A small text-conditioned image diffusion model, trained from scratch: text encoder norm rmsnorm, trained on drawings of small networks of dots and links.
Rows from block 2 of the text encoder of a small text-conditioned image diffusion model, named by matrix and row number. Rows with one number belong to one neuron. Each number is 128 + 24 x the weight over its row's rms, rounded and kept within 0 to 255. All counts start at 0. Numbers have three digits each.
After each neuron's rows are labels from the 100 texts, of 14848, where the neuron reaches its largest size: "tokens" is the input token at the peak. Only what is clearly more common there than usual is listed. The data: drawings of small networks of dots and links. In brackets: how many of the 100.
# gate: MLP gate (text_encoder.blocks.2.mlp.gate.weight, 768x192), inputs 128-191
# fc1: MLP up (text_encoder.blocks.2.mlp.fc1.weight, 768x192), inputs 128-191
# fc2: MLP down (text_encoder.blocks.2.mlp.fc2.weight, 192x768, transposed), outputs 128-191

gate.584:162091143099120155146157161096116109165137100093152169118140154125124118127121109150150136163126094117125134167102121162147099119150116155153162121159140104089113146179159114169087177111128126
fc1.584:163130124112113164149119117103128103120107134137092157171079106163089125106106087148133153122095118144137117102105145076099134164140095114110126084122073160144126120165123154161078107149141110
fc2.584:105115147153112098119128113154079120113118109107126181150148127083142112117099115115130113171130125157126144111120147103135140123115126152123162140165106126117115127118102094108163090163093107
tokens: "ladder" (100)

gate.53:114115113100154112109107150162158162148129159121114159168160135106100084081140166128136115134127155154116128136130137125093110136138142105145130095148138110145121106149095138151157104151168133
fc1.53:141135110101164117154145114164083120150142148163106125170151147104131174125110137156113143132091132120100121135159126099105169102121138141174103102089132134117124152115179112136133107160143113
fc2.53:098149119116124164159137129120124152120131136191142102067120081108112101118132112150129120107165127157177151153138168111133118135121115155103098130120111109143163108143168120125089097114180100
tokens: "purple" (100)

gate.4:152100151149159090144116103154129112140085089085111145155132137142123147140176141113135124087114138133130092156163140181143105116110103126098133129110086124123109112166090106134133121128144123
fc1.4:172096145148151118134105105094110111108155158150134126119146135129110140132129100155125127113106128162135145134145149132139162101139127104143074130109088115137158120089139157147128138102162094
fc2.4:077129142161158152134092139127091138138099103173100095152160155126147167109081114165116169145149154103144129118118094088125163150130118097154119102156095102125131137123147128133099136129115101
tokens: "<end>" (100)

gate.536:132115111131121144094159165143172110138134106117124146076106092163139137159104127119113113182140098149112121119118113130131106111118161122103135137155150105117119131127108082083148139114166130
fc1.536:115149163147125099149123163130150156150162158133149179140077133064129098136148087134098099125164147119166143118098157157101119126144171100087167131150120134163147149146153120128119149143129104
fc2.536:130096138175133147158131118105142141113104137119145116141190147172171133131113120139141123103129125104106141148134128139100109147138108113150109087109160140112119129078138118153164159123129143
tokens: "dots" (100)

gate.84:170092147128146151131098159135176106108140153129157145146170121132129086087102136112128130157115108128115127102159133104133143124134129140098120141108115162090086109098160171133080127162133124
fc1.84:128115140119126146152121170096163101108155130101145093114138141108140121104115150098086123151157104141109093086095107111108143119165142138099128156099110109137125099107111163138092136162154136
fc2.84:138133136087146128176133143205090112156107141121123141138159154090121144142107146134096120163140167128158128143137110106107149096107100133087071111153103140130128103154152091100108109114120136
tokens: "teal" (100)

gate.82:102152101131115156110093151103134137108113166171163177116114131097170104175120108152126141112144119158098088125117140126137109151128148105107121123107167146144148132102108110113121113105143181
fc1.82:090119179155149079162092137121123113171149083161130110165106102138150089160098118125101087127101184114125128167151142126120140137105109115135155128147096146151107152145098110137111114139156128
fc2.82:090123075113150164159060112082141130119124126184139097117114108088111117121174114130096118126107114115105144068140099113152098088123146127127113110142131087120146102168139139134104113105147165
tokens: "purple" (100)

gate.8:165108127137138135093165123149162139185131128127097110140080091118106129144165144133112147091141150144102096123152155167140097117077147096138178140082141150128095147124106188114120160074134102
fc1.8:084147127088143133125127095094147141046122127129123120126147115139132172130139149097173114132125125149130151140099096068119115149138098127121132131141149076132147119121122102122111098123114142
fc2.8:097104143134149123145114105101130156063153100120111112156141151154140128106170099096163106153109094133129100150150128100117157187136134146154128127122119064164117155128131143134127125148169115
tokens: "green" (100)

gate.665:170088132112111118107137088084114125133140139127125153142133160135153068152095081164169149135142089140121107142138097096152135150118107156133140127126148126151112132174134148153109131140161101
fc1.665:095119153089162129161111101137088114145114127113148105108097130168082123135149110162122101164127155155111084140127111125166151163117094176100106108086145094132158098107166115121109140141145117
fc2.665:141136145132114138107120158117107181129085159101113145093142122145136141158092137074155127128140143113118152123099089160093129137130099106144127167156150147133099117138106062159103094114126149
tokens: "green" (100)

gate.557:151085128122149108143118130144150143140101127137135153165155074140170169136112114140129144118103103099151140116114158120133150098152166158093163123096106105146151103097100107128108090150130105
fc1.557:166082088123147085100117098116106130148085142157125153108166097110114125093110158116171175120115152170107115148098165119105157172158150123123144114154114089156148136117118128111150144108151138
fc2.557:155106138094146168172111138124110131084155165119131089122130125116129148183149127159145125117124119115145132107110100111164110121099148114140138151140137108147131145086175144153114099126167161
tokens: "five" (100)

gate.346:118152166151154125131114133131101115128100139141167138121142092095085123116112167113095096145131130106151110101159171148141133153123158155102122101169145109167098173165137122113138166119123163
fc1.346:118142169135146153111143124173161096130152081132161125134162112173145105122100146130103132111154153129153164120164131144160126127137147143104119167149115126121183153154129098101150152154093096
fc2.346:089098117136076152098118182081114115139124124180132149096104159170142121151170152092112153158149128118095140126120145151110102125129130095168123153114081108145157122097140096099137117125147165
tokens: "," (100)

gate.369:135112118100138122124175148131170119169129167155141128114164080145160109129115086142110104136130160122083133121099120138173089173118119165121136162076148149108149134146113148095157128107116100
fc1.369:113151113152126137127115090142114103131134163110139121113168150163111112146099161106161124168076102095113120141090124149173157156135135129131130160134105104119122136113175141091187125145139112
fc2.369:134154122165114098143164132131123157104154121151113150085136128135107116169143141178142103100166122149142129175145118124107147101177092139119068117113170111141133132138124137130122121139135116
tokens: "ladder" (100)

gate.387:137086115108149141158097121110107114087092157127169138100126127104128089161134138150106099154104159093167142154146142111139098158129096164166155090126156091130116159108146126125145100088143130
fc1.387:147101156135115099111113159133093146095135132118105139147108124161159138111086104139110105098113096088172138124136127116095101115095172119162138130143095157163136101159110178144093149107147139
fc2.387:152133169171088106092116130106129112153122110146112148164139118122117100150140149127153127171121105158148167157141111126126118109151107099114094132107154136132130091160124094128172099130165102
tokens: "," (100)

gate.573:128112109161127128155152148083133116148084155103127147136114162131122166113150103099095091163120116111142107137132128107112128156093090125154108094123152143097112100125102093138142151121117127
fc1.573:123104156110172136114155132138151156102146148142139113134109080142106140153156124121089105137131121160110139134100102154149130150179120104116126153151145146140107167098149132120110119123147139
fc2.573:092180136113122108097138141125124103152130113145094130094136125082119079116103130161113131111140121155126136140128106133109131138161102094085097117111108104142126126136158134117118101100129120
tokens: "," (100)

gate.512:152085111119133116132088137133165099146109138095103152105109136110131111123120149127175144112127127130104128107158087121174161147188102101105148086093117134127146116152128114117131108093103118
fc1.512:104124150122149126102087163086080121151109154145138123113158118137113165117104152132135141168139122165099107098179160135138121113095094135147120152117135114133095118152114114133160098095140142
fc2.512:111157119128152146178137131105142168069110171124081154143149158135121129109087139144109151131146154145104130144095131142120112140106176127131093138153121131164137111129126143135093141130129124
tokens: "ladder" (100)

gate.180:153174088099129175096149156109122138158133164149130127139099101134120128094129159138122138100121137079170150099121119134147098111096135132092125128152120130104138175154119151137120110153150140
fc1.180:165132116131155108109133097125135131088127120109152088127150169097093132127121124157122146154149137123125128123172161147134112152103113129128116134087142155154116129128104084083090099099144119
fc2.180:090165133065116141108119117096151117143119162130114144108086131156110132119056152156137139125124133126110117088138144119127105128066132116121129167155127170114128092170149113117157117153132097
tokens: "<end>" (100)

gate.22:100102102116141100132132142166174107122090121130155150148160103116166104095129147148103092165143120100136127141120129168111201123142149107108154127117160131164144146130103090097135123094093151
fc1.22:114150124138099130173147143119137128115090132116110149164144107113129159129145113139114122128125144126154093142160087151164127131108142128112125111123125134108172071139110102098121146167121104
fc2.22:123133121157111098120136153121120122098091149128089147120075106117088135137109149148137094122135109145105128184115113134157120146169083106095089129146172136154134111169109154127095153120157125
tokens: "dots" (100)

gate.349:141133112125125161106162126162099138167187163096114124131109141104125175133165096121128124087135129125102131105127144177095155095125135097120154133081140167133132152137122178101156149126131127
fc1.349:098156175077152152178126138132139119144139122132169107154136132138147143129104110136168142146151145153132113094118151110094107132155133137148130087155123089113143149127130118116102131179117161
fc2.349:143086135092145110118134128115114092064114099121124101107082155151139083102158147091117108123099131115125115134155083108126167121099153082132131138128128131158130116157129101129153119144124132
tokens: "green" (100)

gate.461:136129199114170136174162163168143150117141136124127132115121150116107106116160108136109142095095070097121154144149111128105133113062152109121159111107122159159149118124150093153138127187113111
fc1.461:117071141145130152156150113158152104127138123140151109115143150114096113113155123142112114091071088118151150163110112141132136136076136119136113091119126137151191129156172105131127109139103090
fc2.461:147097105106148124153133133148125096112129128076135140116205139112140131111113145131202129100165093140124112095149150141121103155143161139161110175133112107136137158177155174127107122093144138
tokens: "," (100)

gate.741:155141109121151111130113130093098175123137136167165132120090090159107159126152096116099131109142174133172121174164157156137084166153099091144108163141148137151107162131128087160144122116096090
fc1.741:094103168090133139143107154115123122146111121083108125130164149099159092138141151103161118115170137116139145158124174161111091157166116140139117131117100137128107108077163113097142137171114082
fc2.741:128121123153103119115124100112180090116081092149152097151146149091135141145133125160117081118130156113148144095095096165111126086109156097182104098112158141090166121112132117136129129126129132
tokens: "purple" (100)

gate.690:150103179161138136109154180113144116128113126154128141136125115150169141109110130134157075143117120122166096141163131143121150110101142081102163090128099139095119102073141109155148113080107119
fc1.690:108145076105135154129142076110151112123158093092092087092134125136080103109166091091076180095148136112092110139143158113100099100141130154110114129114136143159136162125137152087150152149154155
fc2.690:108136137120137138160081082143134115125152154102099083156171149089160118136138134126127181132128105147111089092129119127124094087162118101136144140126130158117154151138123115114137125102108168
tokens: "brown" (100)

gate.257:112119142134115149090118072113157138133128150113096172146164063141121131176129074112104129137109117113139142128120110136069100149155111168090093121143129117134104141099117121113135144152141105
fc1.257:175131160169174111151129119097139105138145158118120142121080089144146122133131067109166106121119155154092090117120120120116122095121095138087100077102120127119097099135108089117100162088116104
fc2.257:155116148111100098115172115144093102118152090105156163122083111127078123098153117138100119128152111087153172101126128126135079141156114116106144137136092141144173109135137150128137134149158158
tokens: "blue" (100)

gate.130:133139150105156161161153106095132096139097129140125087134132121151100139128134130138125138120101169098122113123145169168114166159117173149097137132146114133122131101144097115118146124147109111
fc1.130:098166121155121160155089166112107145120114155095152165093092136110094131131094162117126164127133118160152108160119143124137104098158124139108131096140115157132099123140150165127115095127170100
fc2.130:129144083120131093130183169138186134113108115102098123136149131108141096129097153116116145125127119128082118080091174150126108144141156120169144126136166127153129158081142105137127123202104107
tokens: "six" (100)

gate.766:106138094115130109127112127168157110115101132129103088139077117106126157153148107096105105106128117092169105125174087143161133113092123151106106108118152100122109162126134155097166133162140163
fc1.766:121155093153130115127143138115094143074114143147125132095141096130092112109148147145124110118158113115159137108139153119154134118099119127112135149159114098144098148106111149129134083178109089
fc2.766:151085154116096137101155168142158147099113152098093121091123093153090121143095124149111150148094143141158101156146127148116110154146104105105112136148082123126108147148096152147134110137120138
tokens: "ladder" (100)

gate.114:149091175083149134155062144132155171111079122141159146147146150168115120154114122144151137125131148151100117089103151136127127137096142131078136147098105130139136119121126121112126125131131165
fc1.114:122143159116123133117105089094175144136081103141104157152155122126099108111157122138152129138145147156126089136096150080087106139094132115083165111151153165121113133121158116132179118153126120
fc2.114:154130119107102103101121127115154129182139147106100160118108134099148161090158117138143110162101111097147119157111127145132130110100141141119125125106135100141161144170090108143115133109129141
tokens: "blue" (100)

gate.40:143118141101082182090085122148156113130129153150152144118155127126122091133135114120122091101122148137143102111089135158140177154145152115157147140113137161111130110118109127163155124104121098
fc1.40:137081143141080158112095140167160129127130131113144117126115111083146101101135127135088118137126129110103119118130119094111165158095138119142117167132145117118122095132158141155140126157114143
fc2.40:136108112106142184133106118163058128164134138106127140121177123121114144138134126132119122160150139158116103150158186124142141108099106111121099115104117092135109096144123142145166087149106155
tokens: "teal" (100)

gate.66:114115141098109138104107114162131135152136123162128129113082099133096143100115148133109122123152133074131098166121112155164116151132146095133160111165122150135115144168109137101100167087150164
fc1.66:120153089136141171146160080119109163141096168097120125081110137139118124154153151118122118153110144152111119137136132097128182156112099136147119129102135126180099138135147083121109132144109103
fc2.66:180152157088146173130174175154094158159127119136102157101096128128121138170114104139092153143137115155158127172103105117138130120124110116124139106148115097160127155115130099154130144108124132
tokens: "ladder" (100)

gate.98:130133114134151117101148087168114118157157132147141117141153120087092146167179115099140142130163170146113084090138144107087138172136148123170146096146135175145150141142160178097150151113140106
fc1.98:124098132157104188164150116102148140104102149098109127123113166168136148102073167126161134134135081145162164132121142170115107160120127114101085152137139090132142109107109113159122131107106097
fc2.98:131111131116131127135137153120129102125152111124101149098129094094165158139124143085135151150094122107150128156126108128116132148158138167157116111124169132124133099125140103154127147096125097
tokens: "purple" (100)

gate.694:136104132117175093100108117132092134173154141141125126125115111123156100138112117156142117117165140113114119109094123131092133141150174141115119133161092082099109157133114160132094143065125127
fc1.694:168130115166124117118110072085124170181160157135133142149142103094121108100141161124135137099149162169137118127119101124146156122158158136129069143110119097144102114116131147172141129149131133
fc2.694:123105118112112134104130086122095117158140134091123156125110122153104077157099110144142158151124082127162144133103168117163133127112148120144134099136147153133100134152106118141153105139091124
tokens: "purple" (100)

gate.296:101168129123148134113152147129113120134127175144138140140147172152103086124126137124127125144103112136170170141094098163094116122140118108153152137145102096102130124142134113155144095115143132
fc1.296:108139131120149087129095125100115095112091150150085097135134133092097099119136109121139137158095163141147121192117174161150106131161141116149118157134087133156167106143119144155125103103146156
fc2.296:108173119138120154134104175117137180136135161117107159129137140090095102111103159098133139139144142138175144154143119101126097140109144127140085133130100092106137103111113126137138098109119130
tokens: "<end>" (100)

gate.644:143132171130123138132115123121142090090100160146134088170146120133124163161108116144146122113169146150134134137164140144154145151086101118124135127091124149124124088096130138105126168081134127
fc1.644:116150121138136130113155157091132164138160087143117094076146176105168120110124133136115132172116128186117134130085149127098119111136099150143160114122125155120094099121118097138118175111147154
fc2.644:136119139146121152123125106097150159151167140114102092158137090092139092173153098166130130109136112111125123142138088159108132080125177130122117109099157102140123103131122140128146099111135129
tokens: "brown" (100)

gate.361:150096134140091142114129085130120104156114140155112096130137117114161131078132127156143113135112150165131149144114113157132127162170151148117079142138173132155087123151142107111128153110163105
fc1.361:098131128112103161161144140153133130158112150150159106102126145124130101151105100141164151108132113132124127094091145104108142119144145134090140124121109096153173131081142128149144098178087135
fc2.361:086111118102105139112136104178115148139127128096148111104113131082152093158123114118130098165149119143141148092163117155114107138125099118119091117107100091104116085084092157142162171129104115
tokens: "six" (78)

gate.437:142091174144138091127147115109091087092138116146138110118130133115101136101163117107114148095109151142155173112141129092155170151106114139149101112073103156107114149151124148103174140140108123
fc1.437:158098085169140097128126088128136139085110141106130149162143129109159103114190102106105131136114133092141162087124133104129142118139108123155126109094136130141117139133124097101159147123131162
fc2.437:140088111125105178175141167087136126111134117136171103118110128132107158111118154128126163105149138128148138139147099100159156113144131159096107125097117131121109140100132167144150133100106123
tokens: "five" (100)

gate.115:105134135118121091154140111134110135183101092107135135167135127134119149145099101139119157091143155138160137132162178142116115101162159125151161154132165131136127101087138135101146166102172142
fc1.115:148106103152097132143113117114140087134150137151094104084159139143123104107117105139111158118098127143130166105139143151171158169099135137143105129123145119092137128170105150137122081110088118
fc2.115:104112087159180134112141081153129158149118110117166129090110130173131137136100154114119120124160127099168120122135120094113143085141130106115080134134171125130134105145099155160134128131142107
tokens: "white" (100)

gate.719:137096138108091097152162150163148134136130078154129164119126102144109144110159093117127140138143095104145090146171135160122154137147145106131093126119118123133126116164110106090133149144159150
fc1.719:146143150159153193103154092093101134126129149098110094112143141143124161111090122151095137135131123170181148105157099064143149120094088130127135118148126125113107140116089132176090108171111132
fc2.719:133103079119094146129145156141113140115097067148131131124102148118123107177138112137141143138102101120160118102144118114139128062122148121152091137104152115173169158112077156174123123102097172
tokens: "ladder" (100)

gate.37:109112109081166139144112159110091109147122123081110145172088117151116126135110113106102125101100118156147143152120087133096116110134101147119109107138131139137081107124116126085142096090126116
fc1.37:128158125173124142121118154151127095110154139105140078117121150142098139083128141111173177172160140084155092143150122132092130144118087155094112142130102139133149153144142118164149115145171143
fc2.37:178102084141121153144125138122116095108150145087140140071147106140141127171123094130061110116177180102105087118150135140093152163140142147147112149141123075155143138137118155107139152092168109
tokens: "tree" (44); "links" (29); "dots" (27)

gate.212:114093136155084097106152123095121149112141162118166102134103129114110127152102148093086114153134151129115163120117117122143111159109099112158149177133138115152100123155109154141135116145156095
fc1.212:120181136153128113121161103127182152103146139152162135152135137149141094111124138142151117107088128142152110080129129142086105115096138158132112154112155135095139155135082154133144166093130109
fc2.212:159102152168100104124131132095141135131167147122171127112137125139116072097141151137126086105103068137136147142122105097121101162135084145110138116102133142127133120179107127115093165117100148
tokens: "links" (77); "dots" (23)

gate.299:160125131118144105101144181158148096131135084096123140115120112137156111103126129194101169159111135113089151158116136110127146136174119139089132127074130144148123138134113120114082118105131126
fc1.299:134115134148090164094098129161149113162110105119094148123099121112118094104097133125130168146094127130122134186117100136101157164113151139153124098129110117141156084109178087102120125147068144
fc2.299:131165126111099121169168113143112136170126147160171105101143111094187138176128123111098110153139152088138159079122149126160117135125114128127128125157139112109151119099121125101156160174119111
tokens: "links" (100)

gate.54:130141080132095090116145165164167170141119101114162120173120135080167143113131154119115108127163080128146142141111130126103114125114125166128165128108144069124106133150139151108106166147166105
fc1.54:171167169119096142123092121147166125135138082167140121091112134122122149137170110153084117119115118105114094134085152110156166108106135081082122108141123095101136121149087127157101164137173124
fc2.54:102165108124161113091120121096095159121157103134183151165098117149123104142122139121132129121159118125116159099124121142120134155145136129110143141130118122154142114161139104101108142138165099
tokens: "links" (100)

gate.321:140135094135141160144124136114150085065088137114091093154177099146080109179102154115100133154129108159112101104133102137115090153093141133139127144145112139125151144104165140112097100109130128
fc1.321:173114175130127134140105134168137174109172139089165164113114149144179137124119126134157104100125123146137170165163123139165145089160102111105128115100137138082147129139110148142104146126157157
fc2.321:126146159124101111113165105128161141138094137115102167137113142148138105103099112141123133125161136126159089121092136145132140117174086157143147160141125088132077171124146109129137128092137134
tokens: "blue" (69); "links" (31)

gate.647:119101115078095117128095131138113158129135119142148119173137137114148145151108127075127101139101154123111102108122167121151128080123137118164135136081127149160145146079104132136090116132151125
fc1.647:109123110063098152123141117138119123106118127124143103174113169134142152156112152091107118110121149138096115129130167153138130103095155105127123128082098109146157159111105118096076094110161099
fc2.647:171105153117115096137130175093141103115108133144116127114110144110100127158115071159101137159096126123119114117115131113151132141144105119088143123114138144171119105114142107091094144084159162
tokens: "white" (100)

gate.467:159096132129147144117145171140131141157097100146087150141112092143141152144100168162180128122129109145137110152135129158135169145084117084144122169155114073132081115123131089174082124081110160
fc1.467:144113133141104173106140111136120130145157125136141098101149156155089120103176107146099126126131160159158109167116128133139108111130133128134093150105134143153146164164167116092133163141180134
fc2.467:102129112104134114140116115157110090147177158108094128163122131128153097116133119155152186097137107138143138130109117140114100129121133147092115120155133146082114168160168116118144130107137168
tokens: "brown" (51); "black" (49)

gate.342:118150081162109099132130117142149180112132123135141120136102161131127135144163137095098107104142095157157114110084093137079157131111100139116104109141109165148101127112093113135163112157122128
fc1.342:101115157103115148125100139113172169136167120138113178121171114090123161149160086135077153134088128157161128124107107173081125101119124173110078126148162074094125108145110154105131088131144154
fc2.342:095118132068101147095082187119154118134144157119115126155139105127172146110137137148125117154138161127135162108105124179179138134116136082125149122153135082082135102131167143115124092131120121
tokens: "purple" (100)

gate.428:153120098156144158075121128166166106152142153148109122136140127108160144100135131155088117139141122100115155111138138179147112130141122108129146111090108166153113128139146169096150151122137117
fc1.428:151162138085160154173113158145169110089105143156152106178166128121140158126112137104156095130094100112121135151153114094128137109130107158104133131161084095073167144149139108120122108104136115
fc2.428:152116163114164125097119108155104093107154080147142122148123112172150092133155128093146148141110156135122128143142093127109122141158150114156149138149132104170092158159138100137109112167144133
tokens: "green" (100)

gate.475:140159087159102090103145169124105124109159135167129103135104126136123110104158095116102100094085128152109100104172135162094100169130117139121171119152141122160098102122123135157150168083121147
fc1.475:133122127146115159116155130173088109141144111141154119117153110165116093102084159125169141118138109161168154086109174120156150105118127115105110105165133098144083123126155112138115144136161141
fc2.475:081088117121110136097150128108150117142096109090167119100132120122172129131115135157124104152096124090108137098134142133174153111156153103094084167129147142110122119107165130131165118171120137
tokens: "six" (100)

gate.337:104167114175113154135105175123096144146149104145124134113122169091159120109136163147176099150162097165095147123088151137145107138096092070115099137137084148114111171138109102152144112125168130
fc1.337:085131128090122095156125134093157136120129090104101160108121095121164101167149154160141097116155174130084153097126138065132080187142099078132130102153170138131141117095159125146155140118131133
fc2.337:127118159138113113113131134120157137132107151105154118154134154160121098119113134094082150084152142175071120155122102167133148095154136097096135120133133118133082157155125172149143098126141097
tokens: "," (100)

gate.378:131118165124142091101145128082147132138144103123116110180157177154138139119118097143151128120131088122114119140090143114116145118136115133150136152090111154152145142080163110125092104106121169
fc1.378:137108103125159098146092137126102099165165125118151159124149154161149147106157099123135126148117114092109107144158128151133091085136154144133122096082140092151155097113164127095130099092136109
fc2.378:122115090144148117096151122130142121111159117116134119162110113133109167130147119129109131132124139126129105122128146124159097154165125090160095110131144153148154141121096120112136143129112127
tokens: "white" (91); "random" (9)

gate.74:107134123095108079102140166118139109093149097095136141133147142105128126098143147126160119153120175118122116126157129181139131117150136122133178132099126088080088099107169101152102158148137103
fc1.74:146098099097129131111134125105155126151160141137113122109101156110115134103108173138094129109165112109160156132117137095165150115150154165168152147167149136141139164104140095155107108147121130
fc2.74:139146139119126134127128112101111158108098133119195111151135114139156128161143077122138092174126095111164101150120146127109101167131121129120106142130110171113129115097127136165169124112106119
tokens: "ladder" (100)

gate.661:117114129125125115087135096171121088199130144123120109087139133140145105122147161143093156108121139139130154103095151169136101104099159098111166137122114173121124123144126142133135133133138136
fc1.661:120132144122153122116098120093120127079158104116134136139115152119126155134145088153136133141113128121136108118120135083160138137179114152124084144129092100101164131138121103139086118170115107
fc2.661:132132127118125112142105133112101151097132129129099128138160142105129156134157120132174094137110104130130147095140112143096137163136112166133096131174131130145081130135109087107128116182171137
tokens: "green" (100)

gate.630:152137144138121089105152115157152142088106066107139159146170145139108140125082134124144172164129175130116119103122117123127156120122121146105133103100120143112147129096112116104189119102165159
fc1.630:124128097129079133111141140131154122122135121157143121149138115115133135156099133130132133146091116134115096160156092055156155162136083171144145110072143155111185108111123164121133126144149148
fc2.630:122126116142131144113074163131147105156153107139134122135121144130125113088121068106137127157113113135120136136100101104135164135202098151112109114152144087133090121164091120135100152130132108
tokens: "five" (56); "dots" (44)

gate.165:107158163125094104150100106085164102151150099126158095123116144159172149133139176142142092139124105105105122158121105153125119126163116103150104171096121127161111134116108139114117117126155079
fc1.165:121131147079126115119116092068108101141103109176100149107142123163137128149102163087139106154101138096144128167103124136117125103098153086146169107151156108134155180149102142162068130120163139
fc2.165:122157172157109153120146147133160145098115118117148098106072136142091126162178125130133141128102126124186158111105099091115110141151100160089104113102117147136128133120095095096161116089127158
tokens: "white" (100)

gate.708:120126111080079121179102126142126105158144125182097110163145094141147108143117094115098143163119118103094088143133114146135142155085126144138121132113128105104082074147146129104086107123123118
fc1.708:145098143165143114119104170179175109158136128100115148150097125111151124066099116122103110127116152096160140119144120117147128138099110119111110128089098135156127118115147091125136138117137155
fc2.708:120139125150143128109133129116128101141141114088118148112067163137111099109125134110138139127094089111144121127129136120106135132165159149109141102148171141091123151143133107123133126165085127
tokens: "purple" (100)

gate.358:166152169147148141114161126106167089128117118130090113095101128107147119114120096146093153119106168113150124112163152136123158169128138101139086107056127116102152120119110131168151161097153153
fc1.358:085110158156147118104138102122090111156124081165072104135101081140156115156105105106128124115099167147117156156123114132135116124093134089127145132118116102083139122080105120151139095082127131
fc2.358:082169122138096178091100107116114143075128129140151126089126131104168114147157094130167113171152148106106146142136127087120106124168115117147154100131115093143104138179148118153136118150110158
tokens: "five" (100)

gate.93:132130146138171092077097139116114136148122109153078093140122125098163149100173145162148108105160089150126098185123092128146080134137126132101118140148101111134147122167123113151105146118141143
fc1.93:162120161147124137162112167133118153091143133107167114140144099160088147111119119078142094129109130094156105125150134159130188153134098166121121106095166158125123148105158120116126098117101138
fc2.93:150106117161181130107116135103137110138114128137153116138111148109103126097143095132107134122148107160147109105100108164150157106142138121143124169097124118123103141121161177099102130152117155
tokens: "<end>" (100)

gate.654:127105141157131137115106117116108130128121163109146104110180175151135126120075137124171122113101144147137119153140124133161173092117074100175137121113148153111147143121149141143143162123074157
fc1.654:115122107115177119122125131109105106150143167138129113081151114157137154128163150144151103110151121135123147175156123088126116168150116124110110126202153157153147108154135094174112142166080158
fc2.654:124109156129149068176165140140142149128114149151090131141076147111148137142118113154105128142070098139096118110098075153096153112085168149108118116124106149167096159130102122063111083120158139
tokens: "," (100)

gate.377:169124158132150173134139098128113102135137122151161174130158106100115155164161160117131161137180126116110154126135111123142170163091155158106137150153124160117106112150114117155096106149098139
fc1.377:114138117135118125080135090106134148109102094120111158123158115152092142111143150149085118140088117120125134091142128130140139118156080115137131136104145156142126170120146111149099123151142151
fc2.377:127107133147106142141108125109169122102097153124131119176132090135081130102122143151130108137183136170144125145157152103149071134131148163129119127126145126156140158099105124103112160118145138
tokens: "teal" (100)